python train.py --horizontal_flip=false --num_classes=7 --qk_norm=false --layers=16 --eps=1e-08 --one_sided=true --grad_clip=3.0 --ema_decay=0.999 --batch_size=128 --lr_schedule="constant"
Rows from block 6 of a small image classifier, named by matrix and row number. Rows with one number belong to one neuron. Each number is 128 + 32 x the weight over its row's rms, rounded and kept within 0 to 255. All counts start at 0. Numbers have three digits each.
After each neuron's rows are labels from the 100 images, of 14976, where the neuron reaches its highest value: "responds to" is what is common among them. Only what is clearly more common there than usual is listed. The data: rendered made-up planets.
# fc1: MLP up (model.blocks.6.mlp.fc1.weight, 768x256), inputs 128-255
# fc2: MLP down (model.blocks.6.mlp.fc2.weight, 256x768, transposed), outputs 128-255

fc1.159:139107117126101143188088078139063133099125125093081156133199147136113080148114164148130123097095129129081153109158146085116116133133142155085136174075094145049116140131166122123154112144158072129093163114066187114147154132167072122064140136101128093087191120091169142146102130100147097109132153148109158146094139160150129119147191123136110138131137162080106111099204093168132150118135
fc2.159:170138090145150139145127158146159149159171157146121118159122124070143071186134158112160129153150113088079164110163166108103192076084080090130172135124143132085130097053051139133134064147119113148141126178145125122166135175118145110118116120154110102094075057079119136091108194190131175138115099087122174116116130117107092114123097171161085147163156125149150080118132131170018144109102
responds to: rings; lava world

fc1.648:169174067111140123100166104117088111150166148091171172092127108121081100124118160108139168138120098161146120122161140102077108164070137188087117170078112101111138097124111212145089125122087112149144116157071160097193136113068104111114109114162141149173086129166175167089134168164101150117203137172083185092102115120124125157115127137044118200148145120103108131142136102128091089119155
fc2.648:129065146162081145150098122156171178140121136136149069158156100164190119140118121133118097143109131092101176124128105158160117093124116058170151059145074183164134195136132095126108116146148105141113090095215064123157093142142154128150145140083058137138141155104113112171144151104142102118089181071150078144121142098176138043083078112196167082115098151099125147141146137160186123149089
responds to: ocean world; crescent

fc1.723:144097141154172110199183118169154137172125141164087091125146075144148098201129128146058159113128120136107139051085134115100124146147101098091114164155081127078133129148121129098115093178047120085146101124089109130157128117155098133116092051169118138124197133138162116146079119107103149108148067134118083149063110122197119125097145149160096095114103125161078098171145036107163109157126
fc2.723:140173100151077171125107121125058122145164134103166146159099155083150154099165129107095118129081095099148147185171157089088138076088142189127091104131146129134137135136129129193156107098211126155114163108126100176228178097131164144111134155057128144099102134188082154178162128162117083184134187098139140122131121139072062103133112056147137078094150166116166141165159245092094123139114
responds to: cracked ice world

fc1.445:096144140134137118138110096081112100144085146162127131224114203103099096138124167136098163152121173110086158117156194087060067172120074123097100108124077179133179158158140114117118104077146121081138145140114168137118121069138168139134158151132149148102154134067161158165109132148127089169139111142136151141162175139202105141101131121133092176121115168154134128136182094127174107123083
fc2.445:127115132139159148099094155156088108144141171159169069184172139127128100142105191123099171145129107055110163130155097155167094221141155064112141218129096112132098111110117174124093125113093099164162099121162133107217122129127152102118154155141168110098096187123065120108107114148135090160125091105088147165173121165172164167136119121159089150150113132113164183105163047129086137145145
responds to: glowing rim; desert world; rings

fc1.464:110182149100152111135132097105061103153104163167097101130139109124110150103108113153104146108172140136152090040114064141044104213150114141178107154150098095077104110202133104171156117085109155102052138108156088135160016055131166103102121138100119175119168122118129155125121127152158107100133091182108127112130118117127160129096173132110087141137137073189059102156114089137123119160131
fc2.464:131140157149132126135182079154115154128125124137183126155134140130147117163119138106003073135160109129134135142145097130145113100089160136151099083116177121148119161119149159141114081102155137168156152039140150146213133107122142123138145154126167137134050099142184136134108124181142153172142162134161134163157117130084055135158082116166120121109179103080160174157147247130100120142130
responds to: cracked ice world; crescent

fc1.239:102102136108129138111104101123089094070099149150096127175130132108094103155127167155155145131129154136091139101152255142039122153123121081172118153089127159079149117164158113139114130070125078147118113092085147128144154108111163095079126100113124149148184108112157147109127146085121182114121125141106165088112096131170051113167084105158125129121064092117126123167152175111166144123098
fc2.239:121164148093156145144087142148115108129175141084097099121110114172099126128147141156217175151026138145130106143139158111155135170200132092112150124141123156123137091117112127092103118122169089165122137115109138071002185094170123119160156139162105092156156034112121148134112090116136158169083099096108140133142114130135086118138075123174089142168115064129169124144093187158104153153088
responds to: lava world

fc1.270:147120136126160142203126122169130182194136135133051111156142160116121165161194148166105171130142113153174103098097162110157129164159131104107117166168082096141124152136045145134103106134099158120106149134124094143138097153185101123069062131141092106087147138074185184126089114121153094153102122182119089140101111101177152112076139132203111090137140041129068165198069102176212142162131
fc2.270:101141096123079123133085147122128126096108127088218155159156127106143115074147112096147058175113091078139164130136083130089120122110134170138091116120132145099130097108181117152155107156183088161130189135117114148193120160148167094131142101140148134132180171195082080157158168149076107153173157079125130131113139127044030144132195150112137132092151160152166096137192147090077150161091
responds to: lava world; full

fc1.627:134159088062139163134119138141177131091140111165102086178179100151114106076119131151018153139146114119090108085119154118134123122089150114134090133081124067110123115161227125118091119129133184087163100076048091149201109110113123129123087111148197131115159121134130109131166181150114094141111088114084118122179150147149068176158092140136148073153143141105109131083185083114165132145110
fc2.627:115153072191117151121093153091151130132130123167193172147163104108122094155144158106015131123130144190088088114160125151161167160093192120138167123113105138145082104126114113131134145094127126105106093081133115147245154099155123137143152138117170146148125093092110115155138104102158140148179130134168150117128108095137179099126131136108098154132141153149120119175096000165099131071107
responds to: ocean world

fc1.633:116112097157118127080081198162209056156170106119098098075144113115099085106131174131079121163122124088094124157128175125119135113076139122110093125071138116136100143160111123127188131125125157178136141107130134171145103050161098076191171076101200157149124128135103075143170127188128124126128139100180103103160142122146083186146191119162164185078020091134110102156210126154084152131125
fc2.633:108141175119107129094135208137178181151200124092075075145120131131147088126125160107076132144106085146125140204135132153095106169126118102113162142094107097145104152093066142074120102155123126186074122101142135099211120157151153115117088132188153138063170104125109173129125157097120193100126155123092131112131149147085118111157129145076117093093175120073141208120128205127123131175111
responds to: ocean world

fc1.307:119104079062152148129064134107129137115164140123084114213151092141090125072080143116050177166107097092107157133124116101121131136082143122145113128085137086093096138130154166122125103142126124084124122109085179136155077066142147140166102141133122110187177146109110075134145153132153159124081089186133140113098097175179054162124113124173131102145170079074107128092223071136139079116135
fc2.307:134096144071089102054083153166175182102122111122058162092147133142164164148152147091124108125166116159082156137142093221091139107132120134145170116097088141087068111144108112131124124139131115153134112119146131112146164067108130107098138128091149171151151145125108152124114125179147126133168148120173148112106112099120175114103108105095095138133163148155180111089172000144117120096101
responds to: ocean world; rings

fc1.91:160150108111103141124147152138158069126123127215107136151154127114079143069128054089089140119142090116095111160131135124174094165086141120145106165153113087088153082160201110106146135140100108122191138067063102147107116118110140124150135117133164153203171130142117072111160176173092092114096134171169104163141164168105117092188142158100147090131111194125107154089156149157166055093107
fc2.91:072142132177102092179110159058144142167112087087158143142108127121163089158119159124009102112111176100081157106154088172184081088046176093162126091124111144121080103077117127118108158106127174140109156110132108150208098121119142188181135183168171111155177119084122142172095132120122156090183106137077146102096091124090030086143120165097085183114108109126116095135139022137112207073104
responds to: ocean world

fc1.255:136100150086156132155088135115082100047111149102109149125122148136046181150174183092127155155134148111094110114137247121169075126094132082122158139131077146112179085119151088096099108102089099068107115096102144123119145118122176157149124098173135126096123124123160134109107096048149119114138088096098122102117125126171151168145120100146115112142188170116133116140103085168199098099064
fc2.255:095123130192095156064055120164142136100183131119084086147105154142113107123137103131043120171083154125036092142101089119145121127149097083169145086086165131124053137169127156109150132090154111160102084090124140058238146105137121129181131127126094109076112128126103144157124110177116193135159091058149110096111165097121155118131071139132054178149176124120162138136160129143144125136116
responds to: lava world

fc1.589:151136116139142150166166073131079100126089148123051117161133112145102072160121150084119192103170173081117118058140029158098149171132052113101116158147108097099098128129128167139173125132142159130074107128139128102127025103166097145098110157113087175120175133113186133146088137150083061078156135145138102139106125132134178141128192123082101125125183103153102141126139099087109150160100
fc2.589:101178164117104115103151070114102141146168147149185133167147135151101161131146096079077098110147100099145078147159172116119098102099181160183047064164165164129150142153111136130094095095128103169141189054168148183221111100130147127125139089086217131130093120120092115147132139175169130211125131100155133120139125125060066103131101128179096124093147139081103067123156214140128117165106
responds to: cracked ice world; crescent

fc1.157:123137118112136128109167102121133167100135108137177084095123165117162122107157179107120140120125171096086097079152162113185137116130070118098127137116092158115096142189133144143104111107066129071119119116078118085233158116154087085118103165150166113109138102141119103131110145173134125156089055083064121100117147107121078138177133115136105127171109135139186141069140150050115160112149
fc2.157:153163126221141156111122103119160154116112152126191154204178114117119156161080084124024078146145106115122162153113126108153101195094097121120134137116150133161113105096103138121134148084185126140162158122138070135255157124123096178166138132141141107136113154152117152125117154056120154080129155119122139132135146114136175104119167111094136139131165136123109158128093053130100125117090
responds to: desert world; glowing rim

fc1.317:107101074083111118155135084134067110065122134107049118064132102138058087083110185086106143159127173163153144089178242097134138144151168148153104131129088138049137107129095150134090104086165099076100121121098202110122097086157172131051124144098083153111122125122137131106083180106101156075146078182079123103137112148121050111194138109142145126106074119110108127172176109093105141094116
fc2.317:129118162155138189110095160056170095110168106102080114094155152133090103100120174094135148172095127140132162107145188145170154135148094102126129156127126147099107106130055204078091088138190104128102098144106164113074124144151108079090123156131113129095127066171099150091107119167114101157141109163141156099151145097086116137131050104125142138124154089099133122144176186187104168136100
responds to: lava world; crescent

fc1.106:129134103121139149092154095139106112081159139092197098103122135080081103161137214122125105109142151106030109096121185113065114097121110093153107105122004148098143160151126068081093110106068094118091185108053089153216169051091140134076133179131175135117168137144174113111149197148127109152124074187059123163134087129122101117171160101149131116095066129126108129125133142093151149106123
fc2.106:093159121112115166116063142136170136110127132160218116153157134136083148104134112082055110189118140126094136136099142157133137168120144132084135157113125120134080137144121128119169117118185144124207140140154125140255149064085115146164108166101180176132086122144121136081167129145132135134084121170142134148165120127163171114138140130138152121116132107095124146171094000136096125136100
responds to: desert world; crescent

fc1.662:122095182185178088146148064143103127143138129182133132107128145133181097128115123144087111100073127086107121139113177097064189127184111134102081119060139124156101111148130161085132095126192120124106156079084124127117101140144144103137081168105061111093156151145180108130086111126162103176133094104149139162147100139136116123138110061132102096144130052100103121134140033098081114142107
fc2.662:097145110114080137089130106103111091113164163086187110158123167136070143106116135113077142145120149140149105126152131136147122108092129184172139128169151095175102174129073111144115094137132090187108120151146146132182137090159126120091107088129120102128140085144065096128107180107121120170110161102110161094066065075102115108139121131159145118127186159063129071136200222158129137132094
responds to: rings; ocean world

fc1.109:119146097057121165159105129085119151123165111138164185108205147099107091107154107118127119097107146122109093141098166080101113157116171097114109127188152163158193132152155111148076156109118173105169108131120122117124075057128117125135149143116139111103107114094091178150120161097132096139130078180142137138136167152128100087162130140165137061147125078165101137103155125080163145092101
fc2.109:114141135157145102129108155162216083170137145105153104122056084122081137187112123160079152126145099139128127121122110173155116081075089149118176126102138097118095068085120123127126094154172060173076107121136141108184129123106129179135171118140142134114144137166143146084105113145134183131169153064176141094112112067142094151129183163094063126094185167106101125088116094155154174167130
responds to: ocean world; rings

fc1.264:103109135117117131106143076115158080058132143155210079038129131101126093084149163115132140128134150095004099152130141132133136068077074112143136109121100198065082104139156128129114076112085113063117107151080175108155185098127120089128130131139157153072109106140115072154134127166096132152132063085098139090081121119131077120148134118109123113140061164124179110083179139073134174092150
fc2.264:116175141187154150118114101104169161126108152122224136203135124116101162146108093125005106136122093067124160144129099120179112226114141115076145123116132121145086113098122114102137120103188125195123140121173120116255119099142153143146131151133139131136105125145113155112145144109165161097145143118099158143132105120122067093112102171110137114118146110128109169116123033178114124148114
responds to: glowing rim; desert world; crescent

fc1.638:097113187097157105094098125153168093138137113135110133150142111135115138088133088094108099144117168095104146134134116107144194085156066162180113119169087134084075135104186188124095110117133114090065126115159125138176081118103166144133059140161147137145126109094159135115099115101100117122136141167152151107121103089157079136152153114170140143134110138148140129134148120175175112108134
fc2.638:099157155178126131133130128129067145192109155151139170184163103169103135126111156145104088107174118132085129131169141110129098079075161085171141100125107121141093095068067070129125080119186121108161110139110123066188102129170134112140157157106098122092170080118119154140102166135126165150148152124102130188155120137120138119124141115150109144074132076080094091125189066119148198145100
responds to: desert world; half lit

fc1.457:121113077110120127125120147098122139081144132118097112148096133136088110151128223123084146110101122128130101100148216138000062138158093113158110118110108144086108113141098110087104108099091108143132122055085128097244161091122127103098125141117165145096169110163180132106137175110109165087093099142090129117113088119145111103163130119125086116120119118105101109147171106101084146109144
fc2.457:097137082127105159154071182142098123092153131120077093148130137168114123126167146130169181162073123149107152151075203130012090154215079093131139098098121097114084124144070132112094106125131143172122083102110155111003137139139129139101120162172173157113154105128134129135140111142107144116065082129133145128115117151141141120145061125148105149143105151113138143157128229122096101137136
responds to: desert world

fc1.532:114113101142148136136113147107115092083141148124086126184189104130113113050078144153062127157131125129137097123109233106110131159066122130141113143096162134112149157164150157114103099115173096090152128099123186125112090090155153142101119164111103107121110121105162094114112191167091139082119103175133108116095163144160036097160130107157141155147128111110156131156200106102077119148133
fc2.532:139102105157134194088111102072174133116159102083065127156153147108099109121156117087159146092183135148116110126139203160093194098109132138136121083115134136119114122156090142113091101156111116118102139145129162094093190158154134144104140146179139156129106104177159150095107171187070133162158141096130144121142119120125212147076129101110107173090109191106143130116104062176104140100107
responds to: ocean world; rings